Weights of a small CTC audio transcriber: 6.65M parameters, batches of 64.
Rows from block 3 of a small CTC audio transcriber, named by matrix and row number. Rows with one number belong to one neuron. Each number is 500 + 25 x the weight over its row's rms, rounded and kept within 0 to 999. All counts start at 0. Numbers have three digits each. After the name is the row's rms in percent of the matrix's.
Before each neuron's rows are labels from the 100 clips, of 14976, where the neuron reaches its highest value: "top examples" is what is common among them. Only what is clearly more common there than usual is listed. The data: single English nouns, adjectives and verbs, spoken by a formant synthesiser in many voices.
# fc1: MLP up (model.blocks.3.mlp.fc1.weight, 768x256), inputs 156-207
# fc2: MLP down (model.blocks.3.mlp.fc2.weight, 256x768, transposed), outputs 156-207

top examples: /oʊ/; /ɪ/; /w/; /n/
fc1.453 110:500480525479517492510535522479495540510509471446502525520457483467481533521436515453497491504537514488532426486511515502478492494533461503476537580467533511
fc2.453 114:480520479494500513516482511492462476478504482494491491488485468552466529481496468502495509454516538483498476488526515485504514561477482500497512538501537483

top examples: /oʊ/; /d/; /z/; word: holds
fc1.334 100:505520504504530513504557513535514517502535479508500440490473516479533511513522511466496482485486487536467490473472519483517512489494494474520502498484492503
fc2.334 103:470484469514535474544517484507538493509494500471515486451549517530505507484493519482519528536483576480515524529484503514457514514477504478519493499509463498

top examples: /ʊ/; /k/; word: took; word: good
fc1.495 111:469497505522520481469559532547489486458535506513514524506545465465520468513480470469495493492505490488507487504464513507518417478538500521520465507492540505
fc2.495 114:480473512514487478511462531520523493498546500515529499528527497494473474490539474504479486498437543499489454456489499499466489540511469509466517511478502466

top examples: /ɑ/; /s/; /b/; word: box
fc1.741 098:531512554493481477508520521504457495496487516532501456495532492485477508499470487502490495487476468537456520490500516507533478494560462455465534503500543504
fc2.741 102:499502469492473553526514465538508484536502508507481506466507520496461514472505488472474513477438543502476539499553514529516497502497490460516519488525444540

top examples: /ɝ/; /k/; /tʃ/; /p/
fc1.215 090:519510524458501504493558513517468523482517496485515481509509475484492467519478496471486501498501480457524512468539521487495490480484482525498504493459494451
fc2.215 069:484487499529468499504497497517496490506468523529526530487529495471461524516539483460515474464498519475548499558457508481487539513481516514481483520507483544

top examples: /d/; /l/; /k/; /i/
fc1.88 104:522452471489504453507480478544504450481507503475458507518514477511508500520514440515520458472464501533552517481461557526499492469494483516492540494502520485
fc2.88 098:488526463534519523472459432477552499482437505524517509506520507504523484537508528484506495525486519466517490486489493430501494476470499526511497487510477512

top examples: /ʌ/; /dʒ/; word: jumped; word: good
fc1.310 099:453495496482489435456532522531484490461544508530491504511492488483509476527479456498482505512490474515507507439498512495505505500521498524507462517495494498
fc2.310 100:486506539510479479517561489509498489542548492482527495542486514508508473510502501533486442530452489530478512491520478523466479514508511488490505506510484497

top examples: /ʊ/; /t/; /ʃ/; /p/
fc1.189 104:484497498514467502506502490551491500425519528528507522507535469469498500504472503462504488437504494492550494497530500513514459467531510463472527487506504477
fc2.189 101:512518503547470525505464494524497500489523513540520544495502475463511501489518499472460527493515504495542497485500467513512443515481512510503504499496507475

top examples: /k/; /ʊ/; word: took; word: book
fc1.238 100:506494496484475515478490491574481497472507523465489491491543487530527492545488473458512474469456498480526511523482508495490502457496526508480510477525506490
fc2.238 083:462529528519540524511509472488534510492481514473487509515466509521502508466472511506479531522518524515478508547501468499466465501498459492542491494501466536

top examples: /l/; /p/; /æ/; word: apple
fc1.569 107:493488527460521479469513499487456523496496482503496514471503490488473507520520475514431457527499517515526463495487495476518473528486474518482489507462473503
fc2.569 105:494498517530497531490511489499472521529479495515538497453460462499491507477477464519480516506483515474468514504507495463504441506475447465502491497477499531

top examples: /l/; /ə/; /eɪ/; /b/
fc1.283 094:476499520475494523449538491510489512527455459505471466530505518486509509544450464448495470498527497474507540511433525531549517510478463464502502501483524497
fc2.283 086:490542489534533534499494492523538470502480530510522503487499521483500494476513478518517499547492527522475548516527536479512528483527476487531486489508534540

top examples: /u/; /ʃ/; word: shoe; reverberation
fc1.550 101:509458503497507472480540500502495508505528506496515402513489506475504531515466534504525476464521513526501480505539497436480526496527462446483559494533494507
fc2.550 104:517507540491513494557513532461562478524503506509527461493510529552474475503503491553521505480464510520440524509505505466464544501525479456525540484507461511

top examples: /v/; /dʒ/; word: village; word: vase
fc1.403 099:536519559484550522537528533491501505525516515507505506535475444480491475488527472485428516496534455522514535502528499532510518473503491494456466481538553493
fc2.403 093:520468527500487541569490449490498486553482483483491522534482484468514487481489469517502515515557527484510523467512507545472523516508543502502515486520493490

top examples: /tʃ/; /ɛ/; word: chair; /p/
fc1.463 096:473498491477531508465499474483514525478493512461420469499473490487511538547484483447480468493544488489537489490528539515479490489541467505484513546504514510
fc2.463 093:528506502523509459474500480526468533494484521463520500453511463497529490470492511506520507542523481536505538546525510506504476465500480468520479459501495538

top examples: /t/; /b/; word: robot; word: bought
fc1.15 100:494510504466531517494489494504500516493513484489450525531466468470490517540492514479531481506512507534522530494477539474482510510475514513500497561528500495
fc2.15 102:511508511517533493520509465513521497505525461530466498570495465512476515498477463528514488464551483508535503463477511510518499530460488496515522497502479484

top examples: /ɝ/; /ð/; /ɛ/; /f/
fc1.357 102:498498533448479478496500479510487458518446470485481495517499501542491496515458458473481478500533477447530520507462503522506500499509524505520485512532506521
fc2.357 107:458514488489496495519479518572541481514523487517503550504500488454476509505513477453424501508491524454498525532456533490524480498440479498481494500491539491

top examples: /eɪ/; /p/; /ɪ/; /n/
fc1.400 104:504515556506521523485512507483456533524460484464522478552541497447507551529467449471460462469550470467478543518487511521562511472517483518464509489505522458
fc2.400 110:547518564542510536558525513483535505540475531509536457506486552511511503488471504542491504520511485515462539500472444476514522515486484507469511469547463532

top examples: /k/; word: key; /ŋ/; word: king
fc1.325 101:560483496483483475538503512498436475491508466500493493495521471485525482512487484481455470481528484469521510533507525561491499462554520506449508490475545512
fc2.325 096:494506498507556474449461515515501449538489509438523487491518479508467496512524493492493495485488544510559522530499513484486475491486461477512505506534503507

top examples: /ʌ/; /dʒ/; /p/; /m/
fc1.684 092:520528587510532523517538511495524539492556517500550490518523492498535507487459498520517492509495451498480521460544482491456508508508508491553481509460512485
fc2.684 094:529503490531510504524514498517516480495522503507517481471497509516545518528531551537525503521502445510518477499496496502486522496485522523514457477523475478

top examples: /ʊ/; /ʃ/; /p/; /t/
fc1.604 102:478519498497477458472516514512511526476503533517482475526544517453478518516462510480476468440529484506482503529493493489528488498467497447502571497527470477
fc2.604 103:499479486490447482515479520471508509486504488530526527526508514504475514470485558495449496507484538463480489519503453487483466541489548479586505473525460517

top examples: /aɪ/; /k/; word: likes; word: quiet
fc1.157 099:482509487504515491494550552469464523514491511442529471508500483514528496482452495486510512456474469451470528469522508500542499496512505539456504513501487489
fc2.157 098:506516480463498505492474475559527506502488502540499520513526471486516520460479491469525530498493505524529535554450522481507508509461478478469509480465535466

top examples: /oʊ/; /d/; /h/; /z/
fc1.177 104:478524525462514487469527546529440524504494494479525480504478481501478480493527504499460544473489506497515536507495501473568510500455518531486495462499480508
fc2.177 110:483537511498537518479506493497491476505486531495527455488500508533506527524528486530551504514478471460458497498501511420477526491500515491528470504527454554

top examples: /t/; /ɑ/; /d/; /ɹ/
fc1.605 106:497494542486527514494553523493509501506472567469519468479499483485521536494512497487489538528511459482453526515510509461525499474496492494506483481481471494
fc2.605 105:482527472483494494517480482530522483508467511504503501505495532512528482466510509514557492556499477513532487493453481475489501525495519542532513490543471455

top examples: /oʊ/; /n/; /s/; /t/
fc1.534 102:467519509496499479502539521574502490506514466509502493493479453495479520489509518465492522470485501482504495480505537537501516509493492481487529549456480481
fc2.534 108:498493480539498512515517456475490498511499488546488529473456482508538501457464528533509550498532496525490499534495485557469544528463514505501476510503529494

top examples: /ə/; /k/; /m/; /ɑ/
fc1.385 104:475481489497497501483514471517472503502529468504520496546472478478519494503512449493500517477510484466501523490555499516479503475476514544454474499476523450
fc2.385 104:492498529488507460447500521478479484473500530540491499568493432472508480487496489497491482464568458498540529529508528489510510505474519474432514517510527462

top examples: /ɑ/; /ə/; /ɹ/; /m/
fc1.74 105:464448479477509456492479465524466501512504472478517515485505497513495454509543475514497515515490493511504498463502517524469529487490496534505510524534539463
fc2.74 107:513491493532519489494493511455528536500484508503522517507503514441498536512507532480519508513548487458542492516503500479490499500464518499455534494518511472

top examples: /d/; /g/; /ʊ/; word: good
fc1.14 101:458531507509539516482529510569503500476530492488456437483489486453521514579492448521475487447480507484474551497482512493487507494490501488486494551470482496
fc2.14 106:509476467521474533563545464444514474483492450514493503515475507540519538545491528528499521474473525513505511471540485524477476497509541492527506502538482515

top examples: /ʊ/; /t/; /ʃ/; /p/
fc1.25 095:492493469500500511486497515508494483469513513483521490508525510471537518586518492457488469475501493482545492483517524498488509462497499528466512530512494499
fc2.25 095:462494480509476527495480499488493492503487493515485479448458516540521502529532496542510462480468541507505524468473497490488512531528535484495475523516456514

top examples: /ɹ/; /u/; /θ/; /dʒ/
fc1.600 096:518495546496513480512520521489480497506567474469528478546449478511495534539497505544505451484480461500509455514458485523488512482511486515465545547484486480
fc2.600 100:509497511471523509489478458524493432501487501514477508497547497513530488508524493466542494483506475532497545508494514468501507509507491519542489504529520541

top examples: /w/; /ɑ/; word: watched; word: wants
fc1.566 104:499527520498516458473503512492485544487559490450537479539503471479486496490481508515467508480477471504554518470539507457514478485521454558512468526493532503
fc2.566 109:492534512487528534475539467519534504527485499513534493543477475554508466467519498502481463548463511519493542503465499471479477536535541499514489491495459533

top examples: /eɪ/; /t/; word: painted; word: waits
fc1.728 114:519471519513518509495518495493443546514468511477511475539509503436505536523470456458461466468541483494471533521495503491513501462491528530505482498528502483
fc2.728 120:528511544520541541483528510490544529554528545503546463476467522513492498488446482497481506513513508508455529516498481490533526498491502518461522477487493520

top examples: /ɑ/; /k/; /ə/; /m/
fc1.629 109:441456472501458447449490452506450473503458478474491511480525514491489483513503490478493506507527494500500509500474533506523466466508484527486561468520504480
fc2.629 120:526499500503536545509505490458527494479537522516529478496466494499539518479563519527512478517503486509500497494512488507483511510477514519509505480464506496

top examples: /k/; /ɔɪ/; /n/; word: coin
fc1.632 100:494472491491486551513499496518457486484498522458485526473502524507501499516535495514469493500463506486549510502538522486479457465542511561495500517465494517
fc2.632 101:495513484524496511442505501506486469480461480467510506485436473539505486493530491489499492492491534469547540532515472513500473524480517480523484494519471492

top examples: /tʃ/; /aɪ/; word: shiny; word: chair
fc1.236 102:503461523487470485467521487512496558516511507525509498487489487497484476514473497448468481494517489480452477516459500551537510503502505499463537509477507470
fc2.236 100:524535500529465497495523470488521531515456501547512493513476502508476491459500548493521515509479473452531518514495457479484528516481514479466470487495461530

top examples: /ɹ/; /ɑ/; word: garden; word: brother
fc1.349 103:468489481475477419516503468540485501485529481475550514476514471507516491542517480522457540493478481479513505436515542516493496510491483506489523499484492445
fc2.349 104:490476458542483495466453479477508511543476454498464521510514513484516513469533534469506505485510505514527495460524511508500502509469482465490505497524552478

top examples: /ə/; /ɑ/; word: garden; word: quiet
fc1.376 089:521427485476478495501484495481476514502463504490501480519537465452505501520485476457445468458500506464508529518483495506532529451453499470461484475532500480
fc2.376 088:475499511508485484505496481523532481538478513505505522504505503530469468466554520548522506532517498515489478486468520520476504502528476497485549496481542478

top examples: /ɑ/; /t/; word: wants; word: market
fc1.245 098:526505498525502480486500536558471514496505514492492497484528486491492478553493502471464529484460486502480510490490501539508522514466497477483503513488490499
fc2.245 090:491517485460485492506492501485470479517485469466488524522507481505486524538536505506524494548496512501492550508534493453477499537527442477554482503525478503

top examples: /d/; /ɔ/; word: door; word: dog
fc1.268 102:519481486471473467508499514500494523499569522467521512525548447468506492486490542467460501441519489481529425516512511476492500472516520512495492492472509453
fc2.268 107:477519500513478490515483527517484487515509509507477526482492480482485517490526569506480548500536487458505492517518459532475519494519511475512448546528500460

top examples: /s/; /n/; /t/; /oʊ/
fc1.413 096:513483519456471427495555533539483507472549464532498465488471481515507469489517537496488506510483465532471497459489510518512530504503507453502477523522486501
fc2.413 088:530493500530514503513517540511512496508522540504521524460499470451451525470501472472469499468534527494505533509507479484479524512480494488455481527526513529

top examples: /t/; /ɔ/; /l/; /s/
fc1.49 091:514492485498517489516514478504489536476496518495514508505502469452525484520494541495492497466502498483530481479500532511568511502516481491395540512507507498
fc2.49 078:489495526493539546549496483524506501473445513520509479457528520513481534537525506466482434497471539512478505527489496444506494482477478473538478503490494549

top examples: /oʊ/; /t/; /k/; /n/
fc1.587 105:506499546516531493506584491538506523512537490512502496500511464503493497484483512499489504526577469453518509524502519517479491517495503485529497494487542491
fc2.587 101:482435497534502473517517533512497523519534507523510490438484492517492524482489495508518495528505501513490516468485517548500471529491516508500484504454507495

top examples: /ə/; /ɹ/; word: market; word: forest
fc1.259 108:472500479515494450520482494521465460490525515463522523533496508508518480500523522533519538496492428523508506471482529513564494460544503523482471479510500409
fc2.259 123:488468474477466513510500497444497492508516457514474536510482524519524502489507517484494508488500495484509502441500537503517488458527492516458491504475508450

top examples: /aɪ/; /f/; /n/; word: knife
fc1.276 097:484508480508542467476493545527522503492515500473477534489481458487469525540480525475482513454469502485502492459523497545501520515447501519490511533494500502
fc2.276 092:503508492506477518528467469522540489518488526513467507505491497467456550510507488465492450478506512499515531526527466482449530545499503474495487506504471528

top examples: /s/; /ɔ/; word: saw
fc1.410 093:514507549495491482500499538514462524518564469489535500474471476485478510508523500489460490471521509480529472508466491512532524502476488531446508566491506490
fc2.410 097:519514474479492495506523457524547486485463500479471499490476549549494484513499578473521477505476493511484450496485542457487509485531476495529516506550475534

top examples: /w/; /ɝ/; /k/; /s/
fc1.761 104:497495486519500468495529521527463502438484530474494472547499482493545523513498516490513489459514466517484500482480512440526468486551519557523498484491451459
fc2.761 110:513516518486484504480492516492497490476499496481480485471504501526508511509516483488530497514516526503538490462521536491503494504513485506508488477480525441

top examples: /ɝ/; /ð/; /ʌ/; word: brother
fc1.280 101:502498486459492464514504479517481494502530465397534526484519496501486511518521498514492545506494498480531499430489534512526508485487453507464506534496478460
fc2.280 094:424501478499453486495483491485525501539521492535499521477504525467487473482546507501461517509479529477495534504483532519510495484475499472494469495496505494

top examples: /i/; /b/; word: key
fc1.536 110:485476487524494489525516501475479473500480492464501458504542511481487512476503498502529497458547481507498546500501521492518493448511421524489536479516546491
fc2.536 111:468493499535473516525482482485542485492506507553509492479487502481502498468471533469472514469500506482462526525515426535528502502471520477473489481508444515

top examples: /d/; /ɑ/; word: doctor; word: door
fc1.601 089:510512516497496502532531513506483560494530487511519491471533450478512468481465531481486537452501468507521501450506525490492500510502518483455478503468508458
fc2.601 087:500506501548466516482460528488481517510495515551460554440513468460522479522471462511451537525518486522483506499502518494533526493464505523536474480503497495

top examples: /k/; /ʊ/; word: took; word: doctor
fc1.414 104:469472474474566510487535517540472467475489540484496482476565505473524491521530497513520521498459525477499512513488504470487513471535508487536488510501508475
fc2.414 097:505491492473511539468540519498478511515506523458500502493441512495473503532480449448473519502475542470529478511504497489520487497513468518477567537494443499

top examples: /ɝ/; word: works; word: girl; word: bird
fc1.396 094:527524515510529510486521559530486509447506528471487473511503470489515539505518481503506488470491490472502503491471506449489487502515500512562468476482463482
fc2.396 098:486469557498459458458500538539502486502500492469507463511495488510509539515490473481498498545515464496529476528488529492519524503501483537518533534500514458

top examples: /t/; /ɝ/; /ɑ/; /k/
fc1.388 091:447457496482461440526505505512472503492487516506469491505546506513523495512510512485456470481475537469472506517479521556507518483515505469466506494508526480
fc2.388 092:508514474543504504514487536511538530528465461470507503514488518513481492447512502463531499528495534525507509532505520493479498545483457451488535488524491502

top examples: /oʊ/
fc1.119 094:498497536492530489489541530536475467452552523504465433515501525504527512498487496503499536470481522504521454492496517476504476508518482458527528515509498516
fc2.119 093:505467472529525484524466532487538492522511526479478482493512493484486510463547504533501471478478536515518525496532518489462502496536511537508473465503522483

top examples: /u/; /ʃ/; word: shoe; /oʊ/
fc1.159 102:505482510470487474468538516492486467486515522512502450499515495538527473520519480534474502484520519507534517506547493429507525486551501475475530482526490508
fc2.159 106:474503519485500472499540508522556456516519507495520487499508526522501451515487479543524563484474524491440531509517517509460526513510497506520535515511501529

top examples: /d/; /ɪ/; /oʊ/; /w/
fc1.556 100:496495507477513503523513521476498465501543472490481490528487495462531542522506487499465478467537461454494457505523529490484503497547505509428498522488508443
fc2.556 101:475522491492448466510493538483465467522494465509472554490529459536508504492539538505541550491507500497502494500495496549468548536501522528514501513549486478

top examples: /ɪ/; /v/; /dʒ/; /æ/
fc1.551 096:524511556475543513514515497491500549469600493511523483534469494495515489503493537528476483494494446490489479480539513513501522495497500492487476553473503476
fc2.551 102:469449475516484474509475454481470439532473523493491552480513491492493447472525471501463530515527539531474515514448513502499494503518493527514531476540484522

top examples: /v/; /s/; word: vase; word: village
fc1.299 108:530517509502478519499526497515494517507501505512516496530506470476461463501506509473453524515517476483515553516543520540499504493482481504463503524501517482
fc2.299 117:514493497501517517572469423486514455529497462515475555545481481523507448519510475547495484496498496509509514485509514566481549512537558475457473510508538532

top examples: /ɝ/; /b/; /d/; word: bird
fc1.710 099:484511535504498494481512524532505536478505510480491463483523505475512533526453489502514481480488495482485506452476503465535476485491480558495498509487470498
fc2.710 101:478461511515490480476468482525506482490470491495502454462502500481498522515505517483548491537533525476504488531521516492507537498462483481503525483504520491

top examples: /ɪ/; /g/; word: big; word: thin
fc1.621 098:511463528459498483533515533486439461492548484467524502509481506499522517513489479503459504485456497501538497476521495531507480469503504523469492535479497485
fc2.621 095:540511522561479489502513504477490500533523522527508515502537523525521482446514552498521556512525493527496462506523514549449521521488518531522497502495547469

top examples: /ɝ/; /g/; word: girl; word: sister
fc1.499 106:520482522492474507457506515570514518509481473500492489549537470492472545494462459439519497494549498449512544498477494491505520502452479496539484499516492466
fc2.499 105:503470497546485489503515480570535515532502491481517512488497525472508517506517489461460500518449485485526501528504549510520483460465528493524483483459500474

top examples: /t/; /s/; /ɔ/; word: lost
fc1.723 104:481495517529533494513515504522502495483497532490509476536450513487538527518508536495495480527507492530463519513457515508542485506497501494475541509498494503
fc2.723 098:509477497503473489536529501484469486506464483483510542501526457482489474539543493528490478507548479496512485524498564526467538514510499478494519506536559471

top examples: /ɹ/; /dʒ/; word: bridge; word: road
fc1.392 101:536498541510510490528500535481499509498554462487520485516458477477506537555487495526502450474537455512518460500457508534500503499535469529473532556479516481
fc2.392 101:511465502497503527516481459513486428508485524520477518472511492507505488534522525443496493487516513536524523532519508489474503529508501494489484479500545550

top examples: /ɹ/; /d/; /ɛ/; word: red
fc1.140 102:535450528482513501517509520484489514512503518513497517478510493431519522539479514480458478481544489514481476540478507526488478476548520494481554513511513529
fc2.140 103:496515489520508523476455475512498522519457521506512522511530524525497499543518522521471476520521483478522494526496486466554473464498492511496448503549522511

top examples: /ɪ/; /tʃ/; /k/; /ə/
fc1.180 110:500485506473517481481534459480477521488467483433473497534498490499507515510462484483498459492548482433551501521493507505480484478530504493492524498515503485
fc2.180 115:529484507497496490494523524556507492493493461505463510479484465468448494500476446484487501449458569535478543502521549528479480535491526477489490486468515512

top examples: /t/; /ɑ/; /d/; /p/
fc1.163 101:533520529470522509488509518510498496517499561500518483474504456463521481511500503466486520479507498501482494527465515458504537509486477516492481511517563489
fc2.163 104:502523502541484527495506425489534519493476537507507519509521489505524462519526562505479494461554470476519475567497479466505500493487532509540479458516526487

top examples: /k/; /ɝ/; /tʃ/; /p/
fc1.428 099:494467485482482508520487506519494454460500466444485530519511488513524531521498480481516471478526484468529495488485527503481464497523471524520519475488531475
fc2.428 098:513491481506486531484491480476500515521471467493466488508445537527491517472453486519521498512493519528476557515517494537454498512519517487477495500474465561

top examples: /oʊ/; /t/; /b/; /ɑ/
fc1.343 090:489500536448541498537513513485512521496463438552456495520528503505508534497465486498475546479550484465495540506509492512515499479505441486487480487504498487
fc2.343 089:502479509496533520479419481435485473522484542509496485542512482508500537510501494511510491459516503466512515476485504471503519496492520543498469499547511500

top examples: /ɑ/; /ə/; /ɹ/; /m/
fc1.353 096:438497505477521451490516492533491488495519478501501523483526458515515448495485484513493514508560451467482465473508521524495489504521518554480491502508570488
fc2.353 095:533526495521522489485492489496524497493443500501488515523508540485488506506488509476518499506486468489543456486485494459510513502524504517477528513495557477

top examples: /k/; /ə/; word: quiet; word: market
fc1.77 111:456508491500528485452528540477482499534487526515502496471522480497528468511473478505472534497513489465454506500478483492531519516487495533483540488503518514
fc2.77 112:487505510503490508498483493478486511520467511529504482471502537479462493501489512487508530517532467498468537511513475483510505491509457470484498500555479483

top examples: /k/; /ɑ/; /l/; word: clock
fc1.440 096:518528540479511466503507520539491490511514467476530475501516482546505452540502502522479467506482489466486474506459512507524556501526492444475530545463506484
fc2.440 096:496540514525540492500510450509534485543521500532522497499522487520503513443533508535510538514512515538496515530479498476474506517474476492520465485516506499

top examples: /s/; /t/; /w/; /ɑ/
fc1.104 101:528541550494532524510524571494525527497578492484526479527498517498499527474460498503500515525481492497490501509540484481486506504493491494527487577454475501
fc2.104 103:503495494518524464498443513508516493491490481502486487472533532504484533503549524533516466504488482533496471455502506488464468494475504529524489446508510494

top examples: reverberation; /ə/; /ɑ/; /m/
fc1.599 096:446465514469505460498522492495518546496523461492521518493470483491493468495464514492500512517491492479495462455492510505530495508537452496486526538486504510
fc2.599 088:467505491536512526480462481510487468540524525544512515489514516529519471480576503504472545541522529477508508542523510497504547504480481493478471495503494472

top examples: /i/; /b/; /z/; word: needs
fc1.398 099:534478519475505496530517508476462528479496507499527459500516536445539512516456489519460462500477500528508518484499500524501463447535520540429504522482505508
fc2.398 103:514532519561505466459524504481500528572495518516527485458501529500492528470446546469534560546534464491509492547492472528511537513507464511486520516506495477

top examples: /n/; /ɪ/; /u/; word: new
fc1.526 110:520491501513554484492520495529519489495524533472516470486516494440537528525519463462506487496484501478482510454533502514472490484476483537509501533490491521
fc2.526 112:466478480530515484519504513519509503489441477487492453494489509549502538536529490514527441495488520457487548494496479512462496488485522476466484512520459546

top examples: /v/; /h/; /ɛ/; /i/
fc1.722 096:505523517505539503516489545558499486520522489503448476490508466461524543535477502480489481493487504508510495472483484529465482495530481515490480492514532455
fc2.722 101:540533486491522523497454472467532468459445523537486513507532500511505525465498539503541575547523449491473476464483485464460486508480477493554460477545512490

top examples: /ʌ/; /dʒ/; /p/; /m/
fc1.613 093:504498480511512477491467544557514512479549549500481532481539469432510522521493510457488487432482472495473449472499529507493490482519498495496488520460506447
fc2.613 090:494491514511487538544515461431478463509510511486491562520483477516527525499545526530485555487521468476491524492504475538497506500501534527486513517565455501

top examples: /aɪ/; /l/; /k/; /s/
fc1.570 098:527500548457521491530511536464467528481514493469524495484515456512477508480462509502458540507504462497523456452522496538516506506445476496513503499479518482
fc2.570 103:504514478534485498503532527518463530486499457506512513506498485505501479514503498487511465547464483523512454498513475478448469526499501455555481506478509517

top examples: /d/; /s/; /oʊ/; word: sold
fc1.270 096:552537496483507514509504519489467486491484492515507482474507488487475502508518496483472513454502478492509486485494540455557482485486483485495521500494511479
fc2.270 089:488510481469515516537475486468560481544465494531450541478468503466511467466498475542511494548506542504530483472495524539523525529472465479472522521474524502

top examples: /ɑ/; /t/; /k/; /ɝ/
fc1.75 091:505514488470519495504466464511483513495485515490516505495531497466500459553472496486484464501458464432518528516487495465519540506523523527488465507510498505
fc2.75 092:475507488522502501517496501428465488509490495487488536473519508522511542478517513506489518503525517502471476519519486486489477527510473504558538514500536530

top examples: reverberation; /b/; /ɔɪ/; word: boy
fc1.348 109:463456554450521500482507485544489492518497515487493497470499496534493504541510478487500493475492513514496468514432512528513525447499474449482461524467507494
fc2.348 108:479557509518465535517485477504540460520441494507512502514519511529514480519528519508506476493462541499495498577488499485461480488515493474516536495470520509

top examples: /l/; /dʒ/; /v/; /ɪ/
fc1.548 109:514496499479503481490489484499492523490498472455470476515474515498517542528470512445550458474488502504535449507489501493450507461531506498527525544520463503
fc2.548 110:510499489530499555514490526519488447514445521456507500488507505474476513520505459468471490497429529509501521517534507467495448505513456512500510495507510558

top examples: /i/
fc1.320 104:487472488477495478527504466498494480460485510469496500516500509506498507506510480497493497460495532518561455495531528455494515462503470496527537489518514514
fc2.320 104:468551470536483485521491506491538470549499521513518565481525522475470506470508500492492523526518520498448527535483489516536549497482473480509541491496500475

top examples: /t/; /eɪ/; /w/; word: waits
fc1.199 104:536531517518535514526485534495514544491545496499514515561547500456533545511502499510523480505474480480513523484542485488488498513487482507493478534471495478
fc2.199 102:527524490517524468493472505484513450477449482521496481490513546538525528520530527513524509484482462495489512499488478494502503491465487494488456472538496462

top examples: /ɝ/; /f/; word: flower; word: farmer
fc1.472 095:463498491483479453488492501491506494504501481522458516480502513517486456498457555476475496527485491507464458478449501518518476506532499508500530487504506495
fc2.472 093:510450486518484550513478492487501492527487493502549532477518501511476485435508515517490514516466513502474497494504448475494450465480506496510511496526458521

top examples: /aɪ/; /w/; word: white; word: shiny
fc1.405 101:487511504476525497470493526488484494500561498525523530523484472512465499461496506521479557469474483503509514430549501515506502515493491515491457511441520493
fc2.405 105:498536490540485533485507537512500511493501483453525509524480527502491530541529505477495445472463502544501523540483455488493464515460497540514479453484471502

top examples: /d/; /u/; /v/; /m/
fc1.149 107:525456533499533477509572548505460491487567503470517477525521504482550472491506506518468503496497503494487484503495513497507482489535480466531523495519488498
fc2.149 104:484470523511515450506490496482518478530497496513516457509530556528484488494518526533534516509452498524450459483468477494447520513488472488503504494483486441

top examples: /ʌ/; /dʒ/; /m/; /p/
fc1.35 114:512497511469545505504543539552500501512532523502501491468537471485554489513529480500449489512478514504469522484515506492503509472484491473504459485484515489
fc2.35 123:509454500518490527510532512505504485518516545508496536486485477459512472536521521505457496492502494475511551499532517539480512451463531527499491461539482466

top examples: /u/; /v/; /m/; /d/
fc1.455 099:525478521486472488546521492508508494440537510494490484555490494430527520491496483488503506444466493492550503474506537513484524479503532465492506511506471490
fc2.455 099:507515488500432522531467464465490512451489501529496504532494505483502527547474509495544551468501460481483532467494491532513525518472514518534495510564532498

top examples: /aɪ/; /n/; /ʃ/; /i/
fc1.9 098:500527503498509511528525479499485477471470466469478485528435489514527483502462524471504518488516507446474535500566501532511528486502498507513518503511510507
fc2.9 101:535488478518493519454486481513480558497470473495510500480525480477529513494481493472482515496494503480521513522509540473541485466442517488485506490480527461